config.toml
image_size = 32
crop_scale_min = 1
targets = ["water"]
num_classes = 2
init = "trunc_normal_002"
Rows from block 5 of a small image classifier, named by matrix and row number. Rows with one number belong to one neuron. Each number is 500 + 40 x the weight over its row's rms, rounded and kept within 0 to 999. All counts start at 0. Numbers have three digits each. After the name is the row's rms in percent of the matrix's.
After each neuron's rows are labels from the 100 images, of 14848, where the neuron reaches its highest value: "place" is the part of the image that holds the peak. Only what is clearly more common there than usual is listed. The data: rendered landscapes of hills, water and sky. In brackets: how many of the 100, against the usual share in percent.
# fc1: MLP up (model.blocks.5.mlp.fc1.weight, 1024x256), inputs 104-155
# fc2: MLP down (model.blocks.5.mlp.fc2.weight, 256x1024, transposed), outputs 104-155

fc1.407 090:516469443566579499520491521552479497519519453501498503531503501448564542507469493477493599447502524518575479443482552500462463506379493501419504468491503488
fc2.407 093:483521548476484521510509506452572564470479510535524519533529526554481529470525545578494460467528524534452552516552462554569551492540483508559529522519542524
place: top left (47 vs 14.1); top right (36 vs 14.1)

fc1.455 086:507501502599466497460453532527482490477514555501491456548488488480511470517487484505517447576546499511462462412511566533398465462458503489443531463491533454
fc2.455 088:518518452428566493559521530463558503514486462601551501472581523496483511491533552468469580413480545508551552509480422438522548446484488510505553513503465459
place: bottom right (35 vs 14.1)

fc1.101 083:538471453582570470501492524553529503533535459499481472556487480412543539513460496531462575493449473491591495480481572488463478514368490498499445449503533477
fc2.101 088:522540526494508550548484517499562496480463507531505515517536523607513507508544540488510499475545545546452495517507484560558501514586498503504548530462486505
place: bottom centre (28 vs 9.4)

fc1.504 087:504543538468602487532577476471441496476520528498445525504516580452496534472522501458481484494489480458471470572491524458584501527400460496549480452521433528
fc2.504 083:509517531544436484452475447533545519527483512434550490471472476524498476494483482619528537516468508505494493469525536515460475500542537470490535529545542501
place: bottom right (38 vs 14.1); bottom left (35 vs 14.1)

fc1.225 074:547510462518597458477526467504459501541541486499450509514543532462501536506456503496457557438499489521561497522480540444539490538391482494470440480534484534
fc2.225 075:485502546533474530538488509518545483504471504450515497536510469515546529457559556550502462531572497464453472555571507570535480468564493478563485514456536529
place: bottom centre (26 vs 9.4)

fc1.213 082:617522454497563456493497469497491501508563503499499500491529500484482558436495488480424502506484481451546544454496518416576517466450544475457419499530481479
fc2.213 089:490490516527466527500523504586510475565462476468497474520487559558585509555501544566535519500523508544455475576493551571478489554504521455558527476495472534
place: middle right (34 vs 9.4)

fc1.656 129:456496502460526526466509500490530498534482438498468550444566461533547511596466515442515536434536497497515463500511537532399478485497480501449543537504439502
fc2.656 126:530515529528535491509536497494549505496444569436573575514515529538548528559545518614542514557498510522526549504506540483517550532498416496527501510429602555
place: middle left (42 vs 9.4)

fc1.636 075:542562545478527454502575467506471496505514514498441529473560553480486473484519493463459461512515488505447455580466475507534500544447494491518483509534449563
fc2.636 074:452461521533474516494481439529508471540473508401530507507476454457464496458507523569455481493492478468503488483540548518504450497539498491541507508509496477
place: bottom right (35 vs 14.1); bottom left (34 vs 14.1)

fc1.23 105:537455477486505470502572506506562497487532499501521506403529447477516511417495483488492484489468472453596528528417478488505494550482507493488413480508482502
fc2.23 117:450523590538502502474450491567463497520474473432473545509464559520512519484516486584456502485529512576415482508578544581517463518517536419543522523538530543
place: top right (33 vs 14.1)

fc1.353 073:498490405524443516513539523434478496529473576500600518495479444556550484468515523499564504490551511502562491419471462529425436430572547509415474438476508463
fc2.353 080:487469508439545494496482521495480545480513409519531514521547581473539553487461452545447495496488526572480602509498544457529554512428485451549575540521515518
place: top right (37 vs 14.1)

fc1.576 093:503492456425567548510561477456490496504506469502463528525518524517511530494484506529510473475438445512585535512461469502537525525459474487509372479510475532
fc2.576 088:526534486593500465479488497505506470513473500452552498506503521528560523504498498552502520532568551473442452488517569517485444536560517463582557571472541544
place: top left (77 vs 14.1)

fc1.509 088:566539497513580467487485448523413506557535436502488520515539586436573519509435491462445542473475518498514502489477552404574476509391499517444512499523493512
fc2.509 086:534465552514489518544537476521587465464465541473467474536500469540431509494532541568485458505556488469471464525562471566556487519545459505542471492465485484
place: top left (49 vs 14.1); top right (33 vs 14.1)

fc1.724 092:550457511469535525510518483553503504523531458500461509486569522458535486475455495480436497525478482497590532441500477472516543486413508495454407492521489513
fc2.724 096:469525466587513477505533467506546484526451552493511489523478537533520542507522531539500501487567537496466447553512533562537441582562503511585526578468483542
place: top left (97 vs 14.1)

fc1.711 124:396493388520534540483493472454475502488497515502443521580461439537440515554481512492514454491493468526460497516522527511483475498498521483603459535480489444
fc2.711 137:622500458461520503536502527523555502535455483577565506501539562550567529539475501575528559551509519474538485523463526469470537495486497512460532488531584555
place: bottom left (46 vs 14.1); bottom right (35 vs 14.1)

fc1.376 073:474587443512483469475492477413425498518536516499482543473504535529485485516506477485438525449499494521376505594459517447562429569531504510531558556495456548
fc2.376 070:549435566424428542507531462567514436518500445484447454551536437524456469501460513519575489498460474437529500424546531501473535348463472488488458416561554452
place: middle right (26 vs 9.4)

fc1.292 142:496448414506448504555515501484443501469522385500469488501461353541412510428461498451505445561512453526527486556526451564510510453457572498513477498482503479
fc2.292 152:561509458476529500469528503533524488542476564568568523525512642529545543510514515615527531481541557569509532524500548530505548593516527493533549506562528555
place: middle right (43 vs 9.4); middle left (35 vs 9.4)

fc1.238 081:549477498519538438490511513529531502502482528503502501421540506472548517442502488443551537457551514528534482473466503492422555523468553504389512494501478570
fc2.238 089:396498563510499525512490501506500535511506437476506522543515485473434525447522511505384447482523497472459542514564501568582475477487458479588467525528525487
place: top left (58 vs 14.1)

fc1.69 086:515455427546559503508497529548519502504501504501518513467508484474557549464485497480520583420544524521624485424476508504442485512436535496385486478495484509
fc2.69 087:433531546481484507501512535461512573497505452523511523553526536541510544461520524560461457491535510547438572525558489570570537495503483477596517527537559532
place: top right (50 vs 14.1)

fc1.42 077:513558473526552414484511500485381497522515474500487525577485554438534523534492487456442538475482514554413472587484530475546441560381498523480563483491442520
fc2.42 085:519465529465462564551497473511593463480499479495487504494557463531412476489515557530537502452502500419527548437551471534528568379562483507506496488544525461
place: top right (96 vs 14.1)

fc1.619 090:585539521491464450521533462519457497584542420503470517451563534451547449496439497481390511517486511504480511536447459466514426518476510514496458507513475557
fc2.619 104:465451539532509557512492425531533447497481590444465493533467467495436526509496507498495438477495481498493447474550551545561472518544475507547509533491471469
place: top left (39 vs 14.1); top centre (32 vs 9.4)

fc1.55 151:535431471483456532547506478481455498485508360500476490492511399553466522474437506405517464527522468482504444570511464527456491446483568504479492493461499472
fc2.55 158:563542491502539495471559509524534450554472576542580522514490596522540533524530508643528529511546567582514567500504556523521562611506463480537544501533512539
place: middle left (33 vs 9.4)

fc1.391 132:442451375514543539461536469500553507447533502502488560430536506548465533518479496436505501472425474485545524489478552453472496533466503513532528531510466477
fc2.391 153:511518532491503512522517530538535526558438514533569563546480548545563527501525528590517502513532531553461495547548506554503528513504538489511523512517602534
place: middle right (35 vs 9.4); middle left (26 vs 9.4)

fc1.440 109:550475476502568521523520486540491504513539437500486478535524530476538550523461497490457526538422460503584532506494523486515512508335461498445437454522501480
fc2.440 114:499523483559487498487506485517557494500444538458542507498509558539530507485542529559525500451561542517448470523541485548535503535590516471571531568466503542
place: top left (92 vs 14.1)

fc1.562 097:492492414554565542477506518474528499537532500499480462530502411511476537493491510564510509493463460484582506487459557490516431502454477481529409490511535469
fc2.562 104:552522532476508488529452546543539523458470495551544496514523614564566510527507525535539562497531555592489507515519474523472522537539526471496560497478557534
place: middle right (30 vs 9.4)

fc1.166 078:538511494533468572486531490509500500522551515503385498436544465542413402552474468500554483500543495460533495435470473487535502477553542488448494507514530531
fc2.166 074:437509579467556454532505513459491528545521472592530441566538495488563559460550569478460522483520514514516512525495522466509464495483465484566479484502533477
place: middle right (27 vs 9.4)

fc1.0 078:486491446494452467527518511450449493487476531499509524576529520548540456532507511489465478494528522511459485442500517510434437417474471488508506500470534433
fc2.0 074:558507428499551521494493492457561500519452503539563502469511474482500534525455488539537553502473518496526518531437528396531531502497482515476595521502470530
place: bottom right (39 vs 14.1)

fc1.237 185:417502536498537470462522476497529505480463540496458502446507455480444465517543507505443499474450505492504491463520493440517411561432447499557415497505434484
fc2.237 192:529536462485485539513426514511588505554443501464586530498522558494590506523500499491532522525508511496559533550501539510489542512551521511471565534539573539
place: middle left (28 vs 9.4)

fc1.259 081:477506415491527505546539521443451498478507540500509513600513518535514513543507513494469503529502479519481484466505547485480458430400442488533479497484511420
fc2.259 088:571530455526521500482471499487580524514444500534554502458517528520529529524469496564581562481481551499508514527454508452511532527536515503478579525509528537
place: bottom right (32 vs 14.1)

fc1.323 075:519535422458487508495548489439479498498528477498458544411561416537479493436524489486424498448480478488457532559414448492567446533546509498526409534518465549
fc2.323 080:490473558523470504464468425610482454520488495444491488541469553492506511520471510575519489524504485536473437450554606516473478468486525466527524506573515524
place: top centre (63 vs 9.4)

fc1.22 094:454535437456462525476517497424432490486471490502462521549529464574492447551522503508520440473551506511372464522512518547490477422572501487527543516481512471
fc2.22 098:576462481489531489524502478489563502515490564552575456494509522490489532524455522525527559556446498483602493464439482366484533504453485534485491483481499505
place: bottom right (34 vs 14.1)

fc1.75 080:539548484501524406489471464471382491520531416500438544538499561463446516550457492444401557433480539541382505576534520477589447515442509523506557532494455536
fc2.75 083:528447540482433594531522459535588445503507561485489446528534452565472490539513553516604483507481453414541462440499510500525558396529470510506460453514505462
place: top right (67 vs 14.1)

fc1.590 125:483457369529498466508558507490450503469538470499468506528457413514429519449496488489454493550422461505550523533487486533581464486430495481551466472521508460
fc2.590 138:555485462476488518511469511549520510515474505590533493513529624545551538502495535548527525450553517553460468526527507543493544513538592501507558539585536547
place: middle right (47 vs 9.4); middle left (28 vs 9.4)

fc1.6 091:517502434470556527500601529456486492477512508500479493551456449511463552489533512516561529534461457487554499497462515554513481475441475488546415434490492460
fc2.6 099:493504531530494527499406509521529556521495517512592522463502611579577536531476498568508539482461548571459525504494529520479544549520565463514588546532567560
place: top centre (37 vs 9.4)

fc1.527 074:578492507492598530470477443491460499548521377500430514529554575457474552514458490491459551454393488499494526564503556411550519516424510493475442515516486514
fc2.527 074:516530503559463514512528493562535438487474594505567501520468485561560493570521535525527475539601514492455433504543519580507482530567472502555483506458498528
place: top left (47 vs 14.1); top right (38 vs 14.1)

fc1.218 138:412460388547534529462496461489531503443515511502472557447477488511447535518491495425520499462457489501507524475496546459465518542480512503565517538494452465
fc2.218 165:544508504466512522532529532526548515567448515556580576537504544539578529517510520596513501537525524539487494550533513547493524518500525506502529517522614542
place: bottom right (44 vs 14.1); bottom left (36 vs 14.1)

fc1.461 103:454478438481561543510533504468540502448478606499553523466509543536538543489504503482541494466530496508573445491449534475450480533480506486450556459496488463
fc2.461 106:475534561506468468481491540492463560535506407478519532506509493521524509420504482601464487492498496538438568509555489549526528466491489433521506510531597541
place: top right (43 vs 14.1)

fc1.153 131:534579518496540483481467521463512503547499498501482485495566513509565448590465508509474492497542521493489431544509561508417434486526474501475555510475512565
fc2.153 121:453499563532526454510495457464524437458507518461513430492506431522453495494521530480534526528443479460524495423464483429532510462484427519516437499438503448
place: top right (45 vs 14.1)

fc1.398 171:488446400514465503558505500480438498456541390503467489532491379555425523434447500464487441562492461497531471538515459518488494442464564494484476486475529479
fc2.398 165:578526447492541505477528499539525483555487565565562494518494627529537540486515518599528544485544560580517534513499556539516552605514512501523550508567510533
place: middle right (37 vs 9.4); middle left (34 vs 9.4)

fc1.589 107:422503401509568553480512491434439503509512543500491507622471462544473518562477516517520477496460461489461495509500551463531471493443470487589456502511512422
fc2.589 116:631514470479515473538497518507557517483452455545533487462543582546557507515484497575539544522512548514534516511465490471450535510534505477452549486493551549
place: bottom right (33 vs 14.1)

fc1.277 085:518492482470545467486542480473506500421538515499445557404515496494487537407533474422443531466515484482506518517478457525556548518477526498470469515521419529
fc2.277 083:444511523526411511480530471562488495601489443478516492540499518530539508499502550576515492488485489482453498508545587555494487473487532478585476523579556547
place: top right (48 vs 14.1)

fc1.4 092:550494516533583440484470457538467506500540438500398500548503545418491540510454497495424495519470486513503488475554552475553515472356493512465465445523492505
fc2.4 101:497521464528496531548528473515592467525466568532564469491538497568529475522568570465547560485520529467521462520472490506522509491570494518550531550468454488
place: top left (86 vs 14.1)

fc1.113 079:554554499517516475495522447482405503564519486498487534556554622484547477527481508478434528479461507514431475571451497450542392565446491513503532508514464531
fc2.113 084:487457481474479516538516466522553449466481521462487481510511418466428481481477497521471433462514484473515506463599492536536519439535464492512524500510492468
place: bottom right (36 vs 14.1)

fc1.464 076:553469446505532446539536495464444500511520472500515529585509543516507554488512528438467616402469534477516498415513528486509451426389492498464475454500486444
fc2.464 078:483510491506464534475479496493546568502466495476540485492498531520576510542471475611532455537503507557453518563496560515519548521526493456525603537508499557
place: top right (48 vs 14.1)

fc1.406 079:530577532496501441493534451510429494553533451500431528504542561459474457571450501486437468517516509497440460598472516471586438529475490510536520522518482568
fc2.406 075:529448593508496551525481444519549438505483590431501465517491425508440507466546508560524492514495461453530462475519507494533487469541457487499466440472487430
place: bottom right (32 vs 14.1)

fc1.246 085:460478408487444510511516476460439502480540435499437546492523396516443492442494493446476468526532475521457517501503469578528493455515561503540497538499469448
fc2.246 101:557484494453525506495531503541541510510460552594566494540515604532525565539495554620521527496507518542498484528495521506514547527482530502513528502556523550
place: middle right (30 vs 9.4)

fc1.149 075:507535447455502547465534479434385500519475453499520559551549523572501441501497503494495452425439509488400516574444455465590468540546517512497492519513482463
fc2.149 072:538463424494511482528531445534528447460487486499502487522510508467462490516455490548450487513540483510539484380540547456450486449496484470521551524523460531
place: middle left (33 vs 9.4)

fc1.604 091:534490414540547514494520507488504502577546454500506470570522477483536523542463507543462550522396457473576515467466559446516451480397474494528420484506545447
fc2.604 094:592518537495529516520465504523530489450434525518508509519505576599550514535506510547532501477572554573441468554505503538503501567575498482486550499443477539
place: top left (39 vs 14.1)

fc1.290 097:545449437445452525540570503511585498531522467499479500452573434525530479478464502519424455540461475494609531493435432532472427478530508474515386553488526479
fc2.290 089:473539531578517481452448490538461486505454542509521505531450560554532554524496466533532536468523522572409466515505607546553452579491518494521554523508496581
place: top centre (39 vs 9.4)

fc1.31 082:466542452433479510510531494426414496492465509502471543554549537565502451543530521500483455469546522512389476499519490520504449435520484496514526510480485488
fc2.31 084:534459441524515502507506443481568512529484563498578454467493486467497531520449491532529537543445488467597487474443520374490525511483489506504539517480489502
place: bottom left (35 vs 14.1)

fc1.264 103:462461400495449504532516484472436503475530418500455521508477362519423498436488497446490453550517455527489514534514462592538510454484561503553483511497476443
fc2.264 121:563487467452531503492531506532540496505463558597568514530527636537539555537496542616528535484529538551502497523497518509501547553510544502514545513556521557
place: middle right (36 vs 9.4)

fc1.117 079:486573463476518460530590531469513489505512538498460512426518466532460502499507490535432484481522457492479476596458500523560449546499456496522461527508479562
fc2.117 070:487475615523465519442412433558470504543491480393478507527473522525504484460517509552568525479454514514474474465509558466488479444507527475531496463528540466
place: bottom right (33 vs 14.1)

fc1.675 098:463471421479445531531509480463442500490525425501430528515494382521426482462495510436495455532532467527461508525525466578519509441510567512562488529489478442
fc2.675 117:569490468456532494489531506526544498512463564604584498529518612528541564550488532623523539504515535536523501517483522496499546551478524505503532502550524561
place: middle right (27 vs 9.4)

fc1.601 078:544513396512543573487519497491501502523566476501496503427558457547475497473503482496515521459500482456561525437450498423584518488557546499434462544523505535
fc2.601 077:489501584487502438503510509545468522486498479526504459583492574504557542468516517543460469515577513554456513541563525568468474523471478446559444454519533502
place: middle right (35 vs 9.4); middle left (26 vs 9.4)

fc1.442 082:552529560486543472494491437511419499528514496501440535524543660469515474533447498454439477482492509526457473557527484466532489536427502505449526510516450566
fc2.442 079:476482424522462514533566486490557437513476524474555446539534388496478504483527517492489496482518476411515500469536514517546497456532454492574488524470488471
place: bottom left (33 vs 14.1)

fc1.755 078:521440421481520566530535519539536499519501501502512490438523433533526477528470485493532518412511502516613483410472521468486565460493549493390484525501523503
fc2.755 073:458520565539529434510497521458500560523503493550527487578502544514532572423529518512453476560591524500443554522529498563529485531504445509572441475486544509
place: bottom left (38 vs 14.1); bottom right (35 vs 14.1)

fc1.70 084:562550460436523482501551487491488492511557435501434545409561502506464535463491496493397535495489479499487519564465461503588476506481497509487445533514456570
fc2.70 084:442467594544462574467477431563514485555482574430486490548448511544521507526530531542581480502469483500485454504527578539508493507521526474583480474528533474
place: top centre (68 vs 9.4)

fc1.347 093:546479429526575508517514514511464499501540466500468506542495478466463574479519508443521601476507499464562507412510540467549527447411524507452453435505476479
fc2.347 095:485515531503482507493506502495560571518505508539532485515500582561604544514490516604531477512524520548480549545507513544492541548524525479533547522543556534
place: middle right (27 vs 9.4)

fc1.372 154:501448421524446499559514507482439499460532388502469484505467373530416514426451491452490436568499456525528478546517448542503505450458570495487474490479512489
fc2.372 157:567515458479534502473528498536522479550481557574564509524506629534540538497517517597523536469542561569505535525502558538513550594518521496535554507572519542
place: middle right (38 vs 9.4); middle left (36 vs 9.4)

fc1.570 105:458508442634489443497472533496469499532524522501495471617408464450514520574460512523528561527434474505491470439506564506467495503426487505573447477483526499
fc2.570 117:587514498448564540554465488479562481467483445537514530455601533554538503495524478468493522496528532442532517504445530459499492463545463499433545501502523529
place: bottom centre (25 vs 9.4)

fc1.93 113:437489419612506446497483518494485502478523544502497491600415463466494529551465503512543549542436475526503479438508573507456512514412481501563451470481514483
fc2.93 131:583526493466563546551464509489561499504469440547505539472587538565551515490534491490504538500532532437518504529453527475506497464547486506457548514517560530
place: bottom right (36 vs 14.1)

fc1.121 072:545563519481588421504523465508384496506513481499446528577515590465493491570456499451439480464473529523437448599510558462598450506360474525489569491491491478
fc2.121 072:538467546499462547524505455486602446506467540491533454531525441555427486479556551611536524488497478421509501461491476465533533449551467515490487455486505475
place: bottom right (34 vs 14.1)

fc1.77 086:529510489549541602444467472524493496564552427501476495484543497518507437578445496547522502488489505473525513457460550447494435471536499502415512525513562509
fc2.77 087:533485525441530461539558520444521500474474546549523451586531501534532518470561536515465499486558515558513500557517431471496498531493429468588478450397460466
place: centre (26 vs 6.2)

fc1.368 079:523527446468467466497532496451474501530536480500439539422550480520464481504473487478467563449498496523482508571429458471557413545504513505507477540501459583
fc2.368 085:449458613508475553509453444560491467537513513469471483554474488488492529487496506530487428515501471483480474481574563563524506445504488466544474464564575482
place: top centre (65 vs 9.4)

fc1.637 121:485517479471535519473498514473524498531506448498484537455578461546577505567461512458542544449539508496517441509499560538391460472510507501449554518499467526
fc2.637 105:503521554539543476500521480477544510479466568446570555509508507536507529549556524637535517563479516525496556473501532470532547520482407485535487504424597539
place: top right (57 vs 14.1)

fc1.335 085:524511398482558484510520521423524501454510587501538501466486418555474554429548519522516485481543474463551497478489483535516526458536532504431464454509493444
fc2.335 092:466486517492466475476498508541467526547504413499526472530514621528588515510480511539500525509450507588488557500459541465468525535452538450581513496520531552
place: middle right (26 vs 9.4)

fc1.348 083:472494467486490526516508496457411492490473478501474537555530557539521480569504514468514535458544521519414459446529517532456474417480491494482536469484500474
fc2.348 084:530509451494516509490543485419584566508486567523595475496510477502512538498465505582538507534455516485573540515437505403520550523496457515503553527480499514
place: bottom right (32 vs 14.1)

fc1.537 082:436560483507385524503540516469445498524450511499534500526481475573505408602505507521601456534511514555439456512459491585425484483541496510541540484482519483
fc2.537 073:506451476426615521546465506413525514506517513538499524518552494514494530448479492474458504472510505447555536477493462390511514471522477529464539509466521461
place: top right (44 vs 14.1)

fc1.327 092:469470459426527563519561485464552498452509539500513550404625514577501528478519509445489454494591515512483471495494501482443495469538547500451573558497455452
fc2.327 094:487506514550460473464523495509471583579458515511546500554425500502506541481503514600507508529457492552478516512510506519521518547442484485549459489524558538
place: top right (55 vs 14.1)

fc1.735 083:533542478529598487497533465498411495539546465500487505550506574434578558509466491479424529500426482507480496555460554440552440538347451510499483457512463513
fc2.735 087:542504528502473516505482476537595468460461529464506515496514490540446474495524536580540514474537533494486482477576483553516519461583510483520529520526521493
place: bottom centre (36 vs 9.4)

fc1.507 076:441548449448436500503550510446443494502501537501485556430524472585477444483537492493502460467550494521412493546479430581538482522572520518519527549482450547
fc2.507 070:485439524457484514472496438519487504539503469494512488554523502485466514476469505493513514507426483460548512425496566413471517409439496489532470493556552483
place: bottom centre (25 vs 9.4)

fc1.415 209:507518575499553484454509467493530505460500524499460493442515488498448452531547511546430463487489512493491462485532517498528349562470442495500467532516436482
fc2.415 192:494521474464493500476412508473571479510431501413554445496516502480548508522511515421536502522488484466552547535464504423481554488510474512467509489541487523
place: middle left (48 vs 9.4)

fc1.695 086:513473499542561426504481453467386500466512478500467552484486524479491483481484486433519572386536536472436476452519539489531550453450527512431540477487483478
fc2.695 079:506492546436452526479565481463566540529481485534530443586541488525510535514497551604472442540456482503523519518484511451508524468453452498542486487530515533
place: top right (59 vs 14.1)

fc1.691 089:516487403492549492503593494427464500462487559504544515510428459555492550438552518519570578430460466536507513530457507534498522523448484508495480437488483454
fc2.691 088:452501502469446484496436536517489544491498430478522548540530598515537512535446502553440426511459527546464517508542512516458510497516541474553506534533607575
place: top right (37 vs 14.1)

fc1.21 232:477482472502531447477499466489449498380535524500503427463516508533493506548550494499460514451478528467404435458534519508534440514502469467453528497502419494
fc2.21 194:542528397489580513490451485466560493526466546478606435521517560566561559472532540531564512562514490544562528542472540484505564497486466534511514502555500493
place: bottom right (45 vs 14.1)